Weights of a small contrastive image-text model: encoder depths [2, 5, 5], batches of 256.
Rows from block 7 of the text encoder of a small contrastive image-text model, named by matrix and row number. Rows with one number belong to one neuron. Each number is 128 + 32 x the weight over its row's rms, rounded and kept within 0 to 255. All counts start at 0. Numbers have three digits each. After the name is the row's rms in percent of the matrix's.
Before each neuron's rows are labels from the 100 texts, of 14848, where the neuron reaches its highest value: "tokens" is the input token at the peak. Only what is clearly more common there than usual is listed. The data: simulated stained blood smears. In brackets: how many of the 100, against the usual share in percent.
# fc1: MLP up (text_encoder.blocks.7.mlp.fc1.weight, 256x128), inputs 0-127
# fc2: MLP down (text_encoder.blocks.7.mlp.fc2.weight, 128x256, transposed), outputs 0-127

tokens: "i" (100 vs 2)
fc1.196 126:136083151140111100112111111152126175170121143112154170123139145077153144123138150154121099128184183109160165149177214127162112099125130103121089062198083121160141116112094115099125110058155125139158083162118149127068116156056176094083162085109123102095075122096151126113129107145149147084161132189149099160133139148195104151184111082102143147106070083164114124089162074158137120105111
fc2.196 117:173166114102167124136134185101159107145183132175059107152144184132165122170113128110165092113125168113067072112119125092109132109132167136122158101088085161105058105088141150124108159083055129094136162116130087171149208082109101151105126168148120143161179147160132161131129076084116121093131078129083116117142154162083110115153151147187140096116116176063121135124114189131144140179165

tokens: "b" (100 vs 1)
fc1.100 051:141137129138121111156114114135136113110141153127122156194125166126157100142170140127087063178175154148133141124184152097147129081136178132103103077130083172152154102055114150126078162083115186123167091142089157171148160115137138155051153119163139110105146149100141169112108083134084149030137114157107041132145165170175076155151112110117129125148096158131165099113129152081077189124103
fc2.100 055:216113156093128141101147163144107122130140070200077090142160098127093146112106139141149099101111173053132109118140179157161143135118095158110126081150119154130115170098138179136148146071092182132096112168053117123129208130073155156067059147122132155142105108144134148083160045150126115184160171130142136144152134159114152112123109133124067094109082119116090128085157121113148121112165

tokens: "-" (100 vs 0.7)
fc1.182 407:177170129082099144096164167121160083152118110130086126105169104152106161089098093070175093119079119102093090141102104112116162151182097122089136111116144101102088166134167131085142122141090112179094166120092097182133149150139108118156088172209149137138177165151180138099108071084121130159146136100086150138163170166092138100093181155166114120076164165122085163141134143069160185169140
fc2.182 371:095113143145108069158130099142100194163094188091209186132111161125178121103161128138117125158134139150175147155174145096161071059139132134121123112146064120177163109125136115093106135092121130145199119137120156132149055159122128136094167122142140109096100108059160165117106159151109183100120109150147056139155117147162067165158124093074177144126091110119129119080148061142116151132090

tokens: "d" (100 vs 5)
fc1.43 196:150149118152134163087134099183108135088135082165124120110127107072108128122067163196071146089110171082118147114096100163126109154091098090123108112192133099101182145184140069147094078127153134117115112198095186084157131127157102116104104135104097069161079141121109107104162146163138125164106135134123120169109134102163048132075078161119106196151146143158094119106126066148128146088173
fc2.43 213:132060151128147141126072136065119097179136131115116110141115103196164119149160089076193135118110151192124120154144135141123160142162115156150164203105140153127090153078135179126194148151170173156140166076178091146134155117121123155147123115136147187102157125158140102168111085094121120177087139096149192093103108117095182156117154103159102071068120114102092091150116165101096091174148

tokens: "l" (100 vs 10.6)
fc1.149 172:198117149101116136056142142151130110147106066131107143098179114124092170083087114104162125108151174080131117182125178151134148138119070119100097111208137084134119173111156130111154105123141121186092080176074144115100141175083169095119130110100136095140124113138172133091149070125158150185172169134130146174141148149116176117115089118120070154071071131162064157093147089135160153096143
fc2.149 164:124127112128149093136138126149126084152134147130098122143112194136182110141118120082150135087197247112107137140127171138156119138082163113131113034086083140100096087095114138106118112009178134118145091115133060078131126122138148095103099135149108118117225113112147140096158076139148155134131096171108161152136145157123146121189131156153154122123074158132132127122118142092115152135171

tokens: "-" (100 vs 0.7)
fc1.40 308:183178128072098140102178167115159094162118118119090134110176105155108161097099088073163093126097129101085092145095109104111172152185106121083137110123136108098091161124159132077138128136097108179086160112113099174133142154138115118152103167206156141131179167152182145112096061087111141143153126105077137135170180173099135093093171158163118117074158179119087169127135134073168175165136
fc2.40 330:098107145142108066158127098150100197163094183092195182132113159126169123099157133135116121162143153136180148155177155098167067055142132133119118103149066120179158114125125119092110134088131138145194113149117158129146060164110140136087156121139139105091098104062161168111102157159108178098130115152152059145156119146165077162164126092071172145128088100127127115076152070140116147137083

tokens: "c" (100 vs 5)
fc1.99 113:155054165126117117090124125136131162155112118110147174099159119136121182081138105126108142131156159098167134179147195141157105121121073126102103133190118083184148154083166144129117125137147116177125073152100157126095134182123163072100171098082148106132118109111140135108141098162157163147146156152188121170130126128213175139126068078076093141111056093170079141124134075172172097088131
fc2.99 112:114101080141164086169112102168139117140160143176111091146097160100161114155142169117135117058206235105135159094118159174134098132061176100124100030097083160110115113117080123134109093053181140100159105136130092090109126112097148090080126148111079109140165126113119098123185085166157126113136102155151143148114151129150127122179131153124170134146099093159137118099134158113100119098174

tokens: "t" (100 vs 2)
fc1.220 075:128093136132116090125096107130102155156108169105149167173125188121149106127165141146114116135158174138162178155187190128152123123107135128154109100160073139155146107083094137116134118059184137129150065161116158104105116156104189065097139097116131103097116097098140129102134088162149150064103123185152086160145121153204111163216108087101135141123033091162151095109142099144080160108119
fc2.220 058:165161100119153097137154164126174165114176115205083088115143132098137145148119135126153095106141140057091070076088128165104112099106157119103130056134095151122093127121127133141077132105028085079133148144083099162132197088094099144064134143123088126167145159158096120125174063122120129063201094115101073137105168137113127117150101153132143127151116131087120137079129159129157107114170

tokens: "b" (100 vs 1)
fc1.55 150:121121188138080128165140117125096157145119173084151209186128156131148127132172130132102117173107156152139127163218150066173117071155145157122145118132050160165148134103148123084117156113092175133170122137126157149185104125169088142079136176178159129072095117062168180113087123133099169114100114137128082120145120162183075159122140097117119136120103152094133113114133054128115150153082
fc2.55 088:136042147124127155112105132111120133124131092153100085125127085137098135127151137127142124157134092148173103131126184179136142164113096142151116163134220131146107163061127170175149143186138202129092102128117109127112164148107131149152104105082127166137111089187125122139138070135156080164141176131199193122112096139120230126114090100099058105138083072144115102145142172161135088102136

tokens: "t" (50 vs 2); " " (50 vs 14.2)
fc1.158 102:112077154152106127207101087098123150149156179094131169190096160153153117154198086126107117150131140137143174110200178108161110079134144115148108118112058154189167127067101147124115151082152177118169074140117138136112140104143171139115163136164150124081108103127139152114105109163120171060144125119166092101136109126208120159152121100110117101119036136115183090131106136146082132134092
fc2.158 083:154162112102152148135156170134139152094185097206084088092144104092134143160124147141127096154130100061078062086099115136123119108131141120116127073139139137115110129132121145142098161142011119101101154126036124185098245101075118174096140148102110134179082145122103150123135111104078109116185139112121088112154162124107117106138111155148132110146129100098119146097122078149167106122141

tokens: "b" (100 vs 1)
fc1.56 080:099133144156123101218097093104098166158140148092184157174087170145147109164163144117108152188123144182152147121208153091188107065140176137137125135130058176168155104084137172082112176101115161100186117087117106143169109125111124156090120151175122150083112119071153165133111134138094153124109099153134107090147105152153070169182141103116137094146088111120167108109150094116096156142091
fc2.56 055:093147082163148146123127092151120119085142073215126127143104128058122120145132110182088144092086051087111130085098082217081110149058117125116116109130128122106160117124168079184098106171107143097136147144077148118151153084170092142143136108145088114176067121136091131139185124126126140143121110113110142122078118121116127131132096157136108178160140167123136121164085100124116156042203

tokens: "c" (100 vs 5)
fc1.124 171:092084115172148107108126100138118119160092152110146159113109193128182111086134088098167160096185175131179175160131161169114093161098086123146101113182118098136146090126169095132115092137194102180161071142150121103103093148140174068154165115164116094122136106137130088147160146168173172131128089160157155158098109106187163145162099104096156159072063109186112131103113091186119110084139
fc2.124 188:147130103105152094121168178123182095185139159132066151119156163143185152137105120092156065085162176109083102127089121112089136147149131120088142068111095127091067095104111129086102120111123103129131140113139062168141122113121134095141158189150120101143193182179154136148119091100160150081149079109084138173131187158123109098115190147161189120100150178108105165106114153077166147174157

tokens: "d" (100 vs 5)
fc1.1 071:169156141135112165109158084166100157096129055153147150142144111107068134126071135179045170096078167103132141140099125159115120141098085150130144139156138109128173156138163101137154096136107181137120114123064188088158118131167091121102105147111138135145048125103125133112153134156136141195102156126131140150129104089159078137109026139119052168136124136134104126166129052172137170100178
fc2.1 077:070030117147144118139098092095102113166113144130170086116109117172127143114166085073180149101116068151194176145155157216112142158121119119137125193138132129141110152108130151170164117154200162150147137104144101145079134152087165115195158115122111171106121092135111073128154126113132124162125139094195146093111109101146198118103151090109128090105095049166100121136142133118116088127159

tokens: "e" (100 vs 9.9)
fc1.194 113:160089154114116119073126131154115143165100101109131165104169143131141168087099113119150151121144176084151154195158201150152126125118073124115091110224142088166131144092148137114123111108164112183105065180096160105089131177092189070119128090101128102122110096108166134090142079150166164166135149168155135163137127144168155137127089098109105146092043098171082140115148070162162137099143
fc2.194 132:104138070158172070174145140143176132135167176167103117126095155108210126160144134121126113081152179111105122084107119148096085112083180093111121039094068154114119097127108104122092106102103083087189144120160086125140121089140109085105152197140086128124163169140111110160180109142141138068140053102098108154087174127166092108140145147137186144145137150127137144093117166089129113104166

tokens: "c" (100 vs 5)
fc1.37 048:140122152114094117161148114125118177158110160080156165145159080126094162143158133161130110166113104087142172143166170093149151060161134116098116089124065117180158131118120127087137145047119150136130096140082149172111113119151160113133181141126158110076031145120177173044091141169111185106131160105146087122162136150210098115092123099113123130099069116130143152136132061096131150128083
fc2.37 045:157090125125160144136099185097165143118171104202096071080134062091133144155145129107123106113127065092075083104115104165114129136155123116124130114122165132119062173111116140157112142178068131103091128133107065170094238102070121180100127126084115157162137145188096106174165105087106095117175150098150111108100147111104151118141105118160149110145128108078106140109128133159183081137165

tokens: "b" (100 vs 1)
fc1.145 154:186144202102075127141141119131123176131105125111147168140141176135131130117094165125137110139149180132130146182168186095202127056145140140112109108163074116182133085094131133099131136063135166141158113155119135131162090162094168138074109147205164116099119133088177173076109053113095165136121103158110105138173148139169057156151140100109146131123089132125113129093170068115123186140113
fc2.145 135:130148176091102166128119108131073139099114093130131109161141106122084121126137163147126129187131178140137141126158183100182162104117129180144141115128160133146122141103109166107140168039130192117104129143075161114143176153112124204097084089110157140097099074087148185091107098127079108148121179178149152102205090164106139151166098118131091104152064096069154108168166107123131164174087

tokens: "b" (100 vs 1)
fc1.19 084:179148145070132150142099170078154096079165085136115119141143106152136110180137128106180103174149097173090107128152124114151175103162149157116139123088138163114067125098103218140137205113125144116117138103135101127101163116104142209081156131138170154137204154149142124129115105077074137065143117141108165055136164142095092127170140149156130032144135167116181125130130141104137125164124
fc2.19 068:117131112149118140136110085187106174101115105184169114158114138061093116132132144189076150116133080116156167095144145188141108129081098095154072055173111162137187112165141071159090069113137120110132080182059155113113135130155136076092130118112109093139059108094112137097159139149149128170095121138140127156123104119166099138129078119103095179150099114172137106128135046128111152067165

tokens: "-" (100 vs 0.7)
fc1.233 167:089067147162122105128107079070094170120096178079193155127101135181146121099124103145095180120095131158175150164128142143115088139114111184171180179143127093150172188113149140149197118158140155156180128050142150105155088166140126112138127141126143158091115065128120120127140151173152130158073103082183157120107058104150115157125100065076109141124115093136106086151107111151079111107137
fc2.233 164:163125136070124135137135170132114150124170106154110096122158118119120141164155146102148096184160165114099115113162176091164154084161172142116118100152119155133102127074114156117117176063100140112106111135019126204090217116075157177090143088112140125155104116111132167092093083103041139115149151168132102117201134182128161118154119141139130098137065085103132129096151102132141128161093

tokens: "d" (100 vs 5)
fc1.113 060:184146153132104122096148110161100125106113103120123138132131120092081132094071156197058155112084191065116136152106119182151105136096085143111119106189152096137173127133165103152127080126101155142129120173043175059181117147147108123111100146099121087133096127133115140089155140134129130177130134151119127169133133101140071128099010126120119154127125137152085102079168070139127168077158
fc2.113 074:113052138160137105129080108079113089201124136111148102129119112206151141122151107076176127099137137178146135160129152160127147150155120129126142183125117136134110170060121166118196142127184139152157176054190083141116122143082146122177153120135119192079180113137119081158139108084122125182138135104151188115100136111096173124112140100146137076051124108124069116139139146106134090164171

tokens: "e" (100 vs 9.9)
fc1.243 207:176099165108094080145120114157128193164092151112174181119148156121127146098112162125111086135151190117152132152152161104163112063145148118095105087166070093155141112112099107088096128069108147162126101151113142143169077162098142130090165147167135101110139118091175166091115080123115177060149110163133061163168141173173075148179109095086168149113078121125114140086162073173125163128095
fc2.243 143:122143143116132169141125147056124099084169116142103129166123131165125111177143107110143126149113131166089098114124116101110136134128151184164180153076133181118100152099155186143153176171092150103131175073174095138143203080166079178129104160133159186138170110166115144153112085088088116121100123117121135063113101133091173132122143142175118064117125156058146112168104221125117088173147

tokens: "<end>" (100 vs 2.3)
fc1.105 182:113118118153128058135129117171145159172125167123140137125116151060166124122166152159101093118197154096151170098152171141142103116114134096117085050184084127131145094134071100106086098051162104113146069179123130112082110144082171093108154082104107093108102142117129114124146123154154132053165125205134087172123154149204104134186113120096156161137117094162141134069154120145132129101111
fc2.105 187:186163128080143092141138171123140127140171132179077112150152141102150121167120157115165075130138170098066046103116133078156146092139180146120150088099097161114079121102118154107124169044040128097119164130096088177144184103081114162098096138142116135153154133137125164117122090087096129100153114164089110125174148177073115127184157154168140090132106142067120133088148167117145140168130

tokens: "b" (100 vs 1)
fc1.117 092:163131173120076085126143137102113141162080131081138211129144140157169128090120101102127119150105166140137169191150149091157108101174093166108130154157065093156128133100153146076128134075169169160139096143086139144153062173096183136099134139166184079107095122092191167101088096133110210121117111128124112129156136127174093138135156105113182118106107132140103139070144041124133165157125
fc2.117 097:134128163126115137131104066124072144113114117123152173161120189154126121133122114106123125176143255140151164158144187108181124127084101152147124100159131139140172117071158132102162144055140163132149085126106137093158124138133128146097088135150144109099144067094171202088110088164104152169132124157145169130162103175146102151181110116107104123116050122103135101149149063126099175123123